{
  "arch": "mlp_mixer",
  "model": "image embedding model",
  "dataset": "abstract colour fields from 500 small random pattern networks",
  "train_examples": 101725,
  "image_size": 64,
  "crop_scale_min": 1,
  "horizontal_flip": false,
  "targets": ["generator"],
  "num_classes": 500,
  "embedding_dim": 192,
  "norm": "layernorm",
  "norm_position": "pre",
  "hidden_act": "gelu",
  "mlp_ratio": 2,
  "parallel_block": true,
  "inner_norm": false,
  "drop_path": 0.15,
  "patch_size": [8, 8],
  "conv_stem": true,
  "layers": 8,
  "width": 256,
  "am_softmax_margin": 0.1,
  "am_softmax_scale": 16,
  "init": "torch_default",
  "residual_init": "scaled_by_depth",
  "optimizer": "soap",
  "beta2": 0.99,
  "learning_rate": 0.0027,
  "beta1": 0.95,
  "shampoo_beta": 0.95,
  "eps": 1e-08,
  "precondition_frequency": 10,
  "max_precond_dim": 1024,
  "one_sided": false,
  "adamw_lr_other_params": 0.0012,
  "max_grad_norm": 1.0,
  "cautious_weight_decay": true,
  "ema_decay": 0.999,
  "max_steps": 35600,
  "batch_size": 128,
  "epochs": 44.8,
  "lr_schedule": "cosine",
  "final_lr_fraction": 0,
  "warmup_steps": 1780,
  "weight_decay": 0.0,
  "adamw_weight_decay_other_params": 0.05
}
Rows from block 5 of a small image embedding model, named by matrix and row number. Rows with one number belong to one neuron. Each number is 500 + 40 x the weight over its row's rms, rounded and kept within 0 to 999. All counts start at 0. Numbers have three digits each. After the name is the row's rms in percent of the matrix's.
After each neuron's rows are labels from the 100 images, of 14976, where the neuron reaches its highest value: "place" is the part of the image that holds the peak. Only what is clearly more common there than usual is listed. The data: abstract colour fields from 500 small random pattern networks. In brackets: how many of the 100, against the usual share in percent.
# fc1: MLP up (model.blocks.5.mlp.fc1.weight, 512x256), inputs 0-127
# fc2: MLP down (model.blocks.5.mlp.fc2.weight, 256x512, transposed), outputs 0-127

fc1.394 108:532496488492529519488458557580486509496448483555452498475496551425438483487523562542466467480461474536543555484444467517536478430552534499467442486460473512545449507432475447536438469524500455472483532465464520485597470527487488525429467485418495578518529523589489573501516473535523508477458473418491471487534441514589480575431469459477506495514476523524455535525544491464482503515515
fc2.394 108:555557426503450516520489573538537564477511448549454521500458473461505495522466517519472412527445504459430488518450485556546484456508576524498443456468518508505462499436470522481498516493471505464493450458530509488536492517529532471462447493387468557478512469579483611517519511546470484477487505480484455462513495576502530497431478477509491472536411551538463576526562550520509547505550
place: top left (35 vs 14.1)

fc1.221 094:498467541540539508551546503472506508555608531551523511446455546523567544436442503472467504466540475448425496461471499532474451513520454477549505457551464533459497502492477524498541606516519477509502485574436547423511470517592530458523459547516526527486502491490483485629440501510414488470466485418511500429517487488503501497495510432433483487555523485615504461478481471532468596520466
fc2.221 097:503479400522551497551514516487509484548512538477502559519487521467583427423500491491466500436427424471447483586404502460519456504505500520491486477573560477450499487535504482527562522383546514517524569519466528453504452553503527451499520535510539461470472508536450490573555461518494517513535441476493479482536475475537489478478426503460443513491516453631538466518514488485474545460528
place: middle left (38 vs 9.4)

fc1.79 109:516434500519576497511499482493506539553491489481551506519501449462515610546506515521455489459485472544480439483520432487456439495495473471474489387487481472422575491478557563596492492549518520475475480533527599484540495534504502488502527509472450528446515502516495467580448527451516495512411493499541542546506420521519424520451468487447472438586474549530448499483438539524526516505463
fc2.79 114:533468486598541543459505561415508566488558495496500475511507439514563514583489492507477536481526531499531487525530454537511438532474496496512496429431536524422542442474520507605489502529485503445416524523576605540530482520503494487493481514535437510462536496523448487561417516461515497514488510476536560537481502474515480520455466516530515475511468513540425539479439531500562476479472
place: top left (33 vs 14.1); top centre (30 vs 9.4)

fc1.416 099:491515443540474526576530538478451510471445505479535456545503478507633538484445451568541458496472458457462434441534579483471483484538448451484501523487514480438526480477485466470474463450539495503515528472458474462550528527531474544473474486493486555506526512591422505495555473539492445520469411489458527457532516513431528506510427533523485437627476497467515567507442535458463483468509
fc2.416 101:469555462524517519590525534454467528450535475465568464517556478528582524423512502573587456531527469549555466521502535485460507489567459464497527498473556488509496496526470466462456485463491499482548511467505506490535523499508462538544514541472492642532518499523408494503522434497466489435542421512404487582532564492478505538496471589449534470569498544572548548527539518470481495463495
place: top centre (26 vs 9.4)

fc1.307 095:501442427473474596499464549450554518488539445480571561457476541491488498515478469575501548434494469487571500437517453516526446458510536493413494528493510473510537494523533457501535491501470469572539549601512482521536504445427574438474485512435548481595518478508565457448525373535494532504528441511526490473498487504478514469503506478557478496468472550475536477539511470532490590552473
fc2.307 098:594507510539510482526528470430500468517559546493539576486546509461437446457394456516495536509446478442485438495566510481490462537516547519526475501543479517564503459522541479525510495528533554559512496542514513507554479512440549474447452539462449588534564580454496493544522449464479594551468561495503501504555546458516473458538539525571533516524502523472531502513506552533554477438463
place: bottom left (51 vs 14.1)

fc1.396 106:437530547503421534435508489529457504521504460501519567492609495512511498559489490567430490564509509570516509523421459475499484510508519504471434508511494532531536480538524512510487466500555512524529482497489473416419512526477511468423489542515432483549507485459485455491561544600523464514498493515539437446551554467473527488485408496439526447505547550568501519548488519435529499552552
fc2.396 105:512559484422489606457483456511485437454510458489469587551512519548514520552503506493490461589460475521517525480483482480528466501465502494488451498445505511543539484481596482454466513493434581501502432564553485500445480483467482536430512540576430487493484471538497476497537563566546451494513508521537513434468505500538489491528441477516480431460561490542502507466529507534538482462566
place: top right (33 vs 14.1); top centre (28 vs 9.4)

fc1.320 093:509534492493470448512505499491545513535524426514473458441516528466482517514477463530496446488461490457560514496459535527515598493483517513533512521395464454598513549471454538573460498479532558506506524462502485485480452446548537457543488528495463542511549472459510557546437523401544501425465495492453485419499553485486517445504557505538489513572505543459490444478476436524464626503471
fc2.320 094:524560493474432449508506532536449420459488465440479473514436511470528556538448539546512429471471581485559592505426521446506549487459538515499473487483492505481509565475455552479479434501446387449510481481462439489518464479487534399496404505484540527465569542520531562542435538473563468488493513492481464492468541521466538503491571521500495569551525496510435463485497495518444488475511
place: top left (36 vs 14.1)

fc1.369 106:512514488475452543518517513525525570519533471507488514459569452577545520523458517632436556474475531490482465470481467476466554547522470570520543451585588398512552527427457534433471491530482569538506444495552447527450523494528466477462556416509469503542555511473532540496480488452514522468486547493471504573534494449513488538583384426487478436523541461466465504577493473526595587471478
fc2.369 111:497510474542459530464557498506453533558534426503427503468558484605489545507492533558457498485467477453451467491483460466477507493506539546471508453519555439586523515507525547442480549534489574506476437535586456497468479523523525470510521452494458499557513502525489533583499501517507463435476572478540466592564490426500466558592510493483444500557501532455469498576520538491572502516501
place: middle left (43 vs 9.4)

fc1.188 111:501555482601546466532498521498521506518433508488490483485480486482483562548466501498486544513491508478495444487428472469511422463523471519462479534520486427521537464491516518549529515600480483557504464488513536444522455514509447457420520499502520580449564430486451471473512452434502510472516517491486488557530589463521493482502511564514502515518500516516445497461580419454451450505504
fc2.188 112:450522527548506459507490499495539441557426490471499440499486473519477543560503445461478487491502512434484459501499484544461523458429477541517501529512517488489473487484558544557527473548498493510570437486445582467512421531490477511461569501445507533501543492467509526455530529430528478477519481475482521633564573487521429522493497551534497550554486544479510478515564487450491432495534
place: top left (33 vs 14.1)

fc1.3 103:538543537583512483580552517429514471585536429457500501534550459486541499488408523495493528535534508541506541406475456408520567481522523495483514516498538512556480511475496477527458571476555508451481490527483524457401478518488419520489519568492524507532510439477572507511457513520482526559525447503489480420443577435505532574505422479437554435469516550518560531418435477501432499488502
fc2.3 108:528517513606501501569500571528532485488505443457496517547482475505584559527476527567474516510547568516482514488554505504548489520499475484536472531497515491476484453511525471486441564532522549418484500488402501461459514461500394461546554504465509473471497515499538513459442466543445512545457473507538495441453529437502498595489473532450526527447521619476514550452510527570467464508483
place: top centre (37 vs 9.4)

fc1.426 121:493535515503464507575465521503531499522497491485470586468467506513477472453388449523511515452488486503503538498464529529544464480584526461434471529501528461519450538507571474522515499555472469594489454552483527475548515479470497477527501513487466540561476517484483543494582449468594502445428516354517512508500491531504516531441485516462464437563506545456512470478513474487566479451489
fc2.426 116:488507482524535499566551547494481526497488516476520608513533493528452484434430470430482482469462499461494567521488490492589461469531576541479459519531511455535442542480504516523477462530501436581467451515504506508475497467530505490482441489465494551506508515451462567455588492458556475438401479452505541542465494559530475565441566544483430492522514538482471442534490471474502466455478
place: bottom left (32 vs 14.1); top centre (30 vs 9.4)

fc1.256 110:559572479545467506507542509541495486510474483545472586465552544491513480433429549550461444530457476458508531447511435494522451467566556414501448498424498502507598469528506492561463503568485483541499447482489483529505509635565480568469444472603480527462540541490453521464483504503545502532522514467465467543487485399446546489490532448477460518498506556503559471539475543475452468437472
fc2.256 109:517556536611526486432451517500523517540435515491490564502461493514459485469460504470500458474533510489501566458499496518519459478534587443512483469449488477469581519520430529537462513544428484479537438494477452477450529550531505517529435532488473541514486588489480548494423449508521533538491481466487415502554485387483530476498499478469455556477444491571519531549491572520473473485463
place: top right (64 vs 14.1)

fc1.453 089:546473513478463535509474457476422471578557441419539500497461486508491384507511543514480489496526533506464542485494548474556520525490447519412451521523513484501522498492526501473446460505514490489514540560510511499547547505559514448520510465492540456550484536479455476435604494529483495485579464417446488464515544476458500525467459492483591478469541448458510551474410443529518537498527
fc2.453 088:523522491590486484582482481519534561498483544469573520428470545465565533648510469450507533545471472502486523495490502503484549504554514507537485511435414532512518522559503571555513466490556481529518492512538470476495455497449471578483498547488498472474596512491543532498465470508434479476463595578579445551554510524545496511486537453563532495522434501498543467523559579490551494477519
place: middle right (48 vs 9.4)

fc1.67 108:573526488557514545442518511509513478477479495573509488422531579477510521497459531605453462474483492532514556520479547502498532518484505490525526505481556557504487419496502471576480471496548487480550543544531517474491485451460539555522536494434423512492523487541460554550495462475442457473475479503426412475511471505502515454524507512478458502514526489482466499445433473422512531485478
fc2.67 100:541477450490476580464476512456489508472551493552484506534537597552523474514498524554532555497503505521527516563472585509506487494475549450520538496508497523483500405562515417569545406519579481499442501511486579456479522512381459492546461504437434432438583434591486515521485475556507515453486517486504469519465425435508498437429465539531476509473484505460511480506538520507403482463459
place: bottom right (36 vs 14.1)

fc1.38 095:470531482532543494536516477549543517570393450500466512471496488527500622514473468545427502514457442591526491534443491475431441463534590505468498467506488491550487471459471456542533511512451485535446471525476540583487577492601479505480508504498498479478513544502490438498481487505518453471536491497428539520512565523455555544433463553507461522430571508484512451492469443456488457481502
fc2.38 099:499498506477581467544537567509518474578419500544491582463441492531505596500428545521445497568494508566536470513497499496513503489506523441465457488498491478531431476482419487562504510446452488549448487544532535532513557428523448530455497503549485447542499524471512445438497474544474447493446538515507530445533538482497531548437495484548480523551571555413544508587421481483487473542573
place: top right (36 vs 14.1)

fc1.54 099:432574537476491529408564496529550444495448461489559497448442504520482515498463499502529511487540498446494421494485523503487456442534486440529486451473432475485538464510506447468477549522461538594435484453439490505496528428495442485466546444490521513467489415480463541526550510514575507533473441504535489509508478488526485455478460530476477504510428509592475438451539425521455463511437
fc2.54 093:489496480541462437549537591498507495522473460455560529506500446483499505496529528477510517461512474500469514446456570530516542467510421424471536486510499541504527469497477488454508517593494547531549548472510450512584517454460544447492463497426540544444474465455529469478505513529485539504541474519512514536457468513483471489465506443498444445501510498541450501541475540461559487542442
place: top right (35 vs 14.1)

fc1.422 104:518477522513444445497560454509476534427530560559502508486470519531604439431551466514455418475491443477543466442552493453510470542482517532556529494486519529528542430516519497556489488435566544496417502509472378536449450451463497492489486508513530417537522457513547483479507513522512454530491497582472461489519476496445529440503512544508457504440470427542531570578547497505524502471480
fc2.422 101:471416461583477439457585513520525480448516510472484507543451499488579500445550470424512442492456530480493528485550476518572480479476556533539494434525438597537464464515502567532512464474533554517516490544495510572437440434489499506532503437501510450563517536423517455538408516515527470526448486563581449527520423512506498484524480448498438475488434469509548545452522547415509386494532
place: middle left (44 vs 9.4)

fc1.391 103:502509502565460483470503449499475480469492481476523511421443495460523545534554465473455529510508568520514515512544486486537512552571506495478453478413470483417524458481498546513503558518500475465492518527554460500472548462476470523574531490449467431428542490577390521545484478520428549480541489509503487469524421568510502440544577466548473467506412475629489534519510549458455453526482
fc2.391 102:512514543481439508557512503433486503464439510462555522471454507432517547498495460443470491469493491539500541468594544523474454519482594474528418461464466517465559469459483579524441555588474461499539510527519518449473518466462396529558494439477517435505496538557492497483475454473431499430527450557545533531495430588494550501486523512525534468438446499512501555482538529459487479502510
place: top right (41 vs 14.1)

fc1.240 104:418502518512510540463594452512514458503522480519502415471542440527497417482580484447509476506486435590492517451476423437420510593538473479552454507506511472505477473502468465448597566470605478571515519520521604459492539512517465480406507469587479530495455492514400476477516493516495477503488493477474544500464452482523489484558553427509488452523450519541532536523493484463427502505509
fc2.240 101:457512506511481540453567509474511457544471521521482442469478512552482443429550464464523511495469460574527528450470466468409495577542434479531519574511559534550502543546480426464561496490562515542526555481490609485461529541497496473455502513518472502441459499588450572468535509463487510494432469510491515551492515484542473480504573477493486454504484490442542547511421547543556470486491
place: top left (33 vs 14.1)

fc1.427 119:465542513484533512545455457452517489528413476477486507541511519520538499545522529439507467437495506513468493524612444460457514453531468527553534505456422525475493502532479414474497494497521516473539467539532446488540506502516452548440490455481472481586494507525554492499480535518565483514530404527404517464535467468523549571513420509372589571516511450533467535509467483489470529527446
fc2.427 113:509532516507497521536441449469500512493502505464504525486502580509534551524517569546505493430560498531491545558521469434484498504495497489592517413526422596441451493489462529453494443468463512449504512564528484568533410468561504555446483520524492490556432486467534493490522526537506464474525437534456400522520450533536575543565469581450538545503520500505408513505490504511540471511508
place: middle left (34 vs 9.4)

fc1.18 100:453463457455481530435495549532492508504544471521408478494536502433615481532412509473497484484459570491484493412542506485506495479475467474555497528485489508540479513502480527563482513460534485495557500513452477536460530497536495532516440463527534512513542447491565445540531497460477515490465492492509532527490481512451470418507487535530522438399525499459441525464468555558502411495453
fc2.18 105:477512509471487512485532485479574462419562496444477486482546500493613485511464474433517514528485529406507502457500518583497511518480479498522499510437522549508492461505511485588443469424481505498599433483475500563494553538533429514512513416524541516447533534462507486570517552446473509478463508540613516571415497436445486489487461515466557474477575438561529482498534520552485427471471
place: middle left (26 vs 9.4)

fc1.84 114:545525500560440464480514533480587542508535553505441490538501530533470468445506530523475508502517441531532481471469496442508523503547504507459513492491568458469481475501572441436483457526467419522508593480490452538517591484456507471517535541425540500504469541481457461480486547479461494529534464445510582525512566527514447512508510473498529442499482558517510452510459442475656504460447
fc2.84 115:502514525524465510487476549505511532443546509544507502535426499517523459439462500545544532494526402570543439522478483490541514513497570487493483501570563528514479488485573442464488459468432458476495567426496509549487558462451486468552558588461568555490505574435499524520456478484490535512551458450533558544569560531528455475531508509459512494488556553552524550451488499421613490438426
place: top left (37 vs 14.1); top centre (25 vs 9.4)

fc1.107 108:497487457464530474455447503563480550483524538506532458520603482493477482493454516486500510433482467421503513473544462542453484490516640529478419502506538467509583474509487445515474521487556454474486545520556496501523501537461392524461459517534487524495512504530505584492475443529467543406411498480517470465469548531494480514574564446558531441548519474498486566491441499449469537465465
fc2.107 107:490496484505584504498465396510420524433549534476548455541564538485486495510537519500539478496442427531473486557531538623478488520556573515563458482516523528469505510473476484430495497512531487559511556482501472504514481522503454493481492478484497524441464538513499589514508472526399507406472503515481464490453537537507481513556555455567592446495455528459521532535480539495472494497466
place: middle left (25 vs 9.4)

fc1.318 093:537542526529549449495512510508473538557475524432442516540511613416526487482548546506528509544523520547478525539460486468496434484592521543528452482511473490501478542483487478503466469525511483470423515498472495440536472498418559492480504481545481529534587506500541558480434487487478482586472480466418445479465534509458527440537474467476481418543428540534536511425473478508427568500430
fc2.318 094:511532480508465507494485421564590560539489454485441480488555517496487479555463474495550547527477388443426472452442497451511523493515434582575546558500480517473554487481511453484497421442514516448510486485479441517453506540462445481483485466517470497558493553554501576491521549499465498526482534550462499476578478489551574466573452539528481516527460498522495429458443474542503505530523
place: bottom left (33 vs 14.1)

fc1.436 102:510532468491578518534550547495534524526518593546450543507478431464472545523502508535497457504521499537605511559553526472476413468537506455470474447512527433450483423533567557508464592525425454515558553472539490476498554493430463472534503511471479512531490512496450519538544525474425551585477441515419532642491435472531520508523493499513501494524483448495475528471440498471513558459466
fc2.436 107:465502524480502501547498522504454486488505494514527479504413474514474469572457545537550455513478494517588478554589575534451475485555494409453565475470541516506445497569596459474524557436472493505496598435542546502496535439443483472419521572490476472479513479422449458455535493474501463533526468537501486539500487481489499513475467475461468531482577526548535515460475487492477549450544
place: top left (41 vs 14.1)

fc1.272 102:488484512509525506448485482529502540510512502526479490502550479494580483542518499598443460472529491483511521495492529490520517519575518461534422368519522444502559494469524513512508613527543481518522580524470602496446457489518548482491428543478545534469447499489549539491549488459444462535418486484418498520538505490559422520597439538494543503548487471475508563505468529475512534433537
fc2.272 104:526494469430559500427434451471502538543518506520563526462482552511520488525513469465537492563499464452549491522515508559531573476532472447461462496476470461460545514499460503528490509485581540466529498475468462502551485589574530478483526497479566489436528510478471494498485460430483530530434512468460436475471543499469465503493543436397488416494494491496453459502482524521477562471512
place: top left (34 vs 14.1)

fc1.413 106:495523467506531391532456499493512467519481477487483538559466429471489546491475455579497571482520493563419467480509507498496565615562504512488498531559515532436487536481547503511557506575525513500485424505481502517455473425499554426498470518509500458416457470515499396469496540454502493497533463508552467517506439490481458465464499464495427521514472495556460528498531469408491555523486
fc2.413 105:476512535563533481512422542477444492528454547500503500533526499467510411481513407486572525505495529558489419537435498570424517452504516513487569470551471503502449548523495489603483448532437495461500509462468498535499514449486630524525455486479485459453525470509458453478482386530485463515479496566480500487545487486521516494482509410527460501460456499529464566482531499452496536527478
place: top left (35 vs 14.1); top centre (25 vs 9.4)

fc1.374 088:473486538603516449545489477459535478502544463457492483498545479465512526493477459461467554488536506468482489499523499509421474459515509525484504470479496381554589493459596517516503442511450530582540478477489611531527468481473490442503570492467557543458454434456473452523453517491537518497529553499412551589418587430388586500515425488483484421449445540481507526525459573495521518492442
fc2.374 095:457479465543508493523541486489575452492496399468496513455519476524506574460524472493480552550463536456475503574542451551461534382512534503487471421508472483572551478526597561449479455456488535540513565508475555592556477546550532479534602452462504524492565472514417442559536462495531529464477476494501527546475558467453577518520484483506548454503493571501502533523501537456464466515467
place: top left (38 vs 14.1)

fc1.97 107:501484578479477425464499497461466500542513506495456455457482528412547528514455530569568462451509500503458489466458490503469479447494513541501562547515476519450544526544485559501508468544574446514494463440461519494544537467516518539519549513471532468522455494597415421395567512490603472459554512471420519578471431478511454524594418558515499490502559399464476537519422479504509482519462
fc2.97 104:529482549524436532450495450520466490502491473473456431472486457445485561489536519542500472461554530553544498499508486539547506481468446465552549562492463525553512596445500521534576461473551438490487496410459569536547486427552558577455544522484502486431492543541465508460577514512519501535591459508483523491501514493509509489575451561523524519479557475479388558506467433509577509524519
place: bottom left (37 vs 14.1); top centre (25 vs 9.4)

fc1.304 101:549444517441564466534454516501447563491432521537515500493506547455479538514517426536572487448489433581515509484512474497511465401477524503441519496509524481474542419560539452528448475501493540501475515464468515475541495501510441529501521538495475479447559490523463467536446562540481541481505535461489529485532446549446527580568526528449444534473452509462509467510475569472505572478437
fc2.304 099:482418447502500509495530503543473526527492480505428496548413519542513486494486426539460529475460476502599517536537452552500464516445509498453525438524521550500558470457412444521498560451508481568518482539458557482505480500506480523527444523474449536440509512454547518528507498488490569519507514520548556521472488520478477536584554499449441512485502543462500493549529522469491492473490
place: bottom left (34 vs 14.1)

fc1.177 096:500545440475493435482407496499574510501468546517490463473491552523431530526430525540459482478440436460495485424503535455457537455541522510500500460536528476434472495515553457565528474560432525569477494523512551592467512508492481498501540563477508546521535528537478499587446511563467519485518480565484448476485508536435551513533529435454563447487450506486513493557479439458533604558479
fc2.177 103:424550439472534467454500486505531532490473516459436436474555567492458492525525554499451535502532465428504480528498459432463539499517524516534528454544526486459471504549533476440482532411482463458472464440401561527504430504569518572504500495525525498507490527521507502515511520541534528502506539594526362473469461458518477524528491482468533474501515478454564518506519462502574483550519
place: top left (35 vs 14.1)

fc1.452 103:487570479421509404560460505462457448496434462484483478459512494519518549488546503540441522417464461542519430468535449480523488535514520533488486483489593489527530458452460494595548547546489511539483507438458413520535510516459471518466463427486491602499451482520509489513555517490482435480529389581531550573509488504538472518486555442540506516481449528489474520415373516500534481583567
fc2.452 107:502520491465504419568433480471524511494448462524469471467486462528499513519533459507490571472463508517451410505491510502544480556555489489454449491460562470518535451499512492571513528458460536500516511417432469466508453555441487504476426478504542570532543503515518480562495471543490433508475482514534515495456503529543462497522517467455443507465471558508444523459416561482494469556536
place: bottom right (41 vs 14.1)

fc1.506 100:458508498502548574542432548483499583465494620541557584494468522445492501424536534548489562522487492518492435485521507533504500459549523426546437433434469525540464497473544487503492509503541475557438448432477525495528430444469542518511538469567459493523536495522538437468508511497502505500447552449417485473494428419559481518490541533470535444578429502530511532463534442457496453524477
fc2.506 100:470473471490562482503504444496500516453483517467512519455486431486529447486475438488533537538409443472580456518465519508571569498473519408552430530506500514507472494467479481599546476478460474516458540462531481504463476532430570577501512556501489464521456521470501516518494525547496452458519558496496544542512514509485501511542534543438564486569461448525567511458464508463538476492460
place: bottom left (42 vs 14.1); top centre (30 vs 9.4)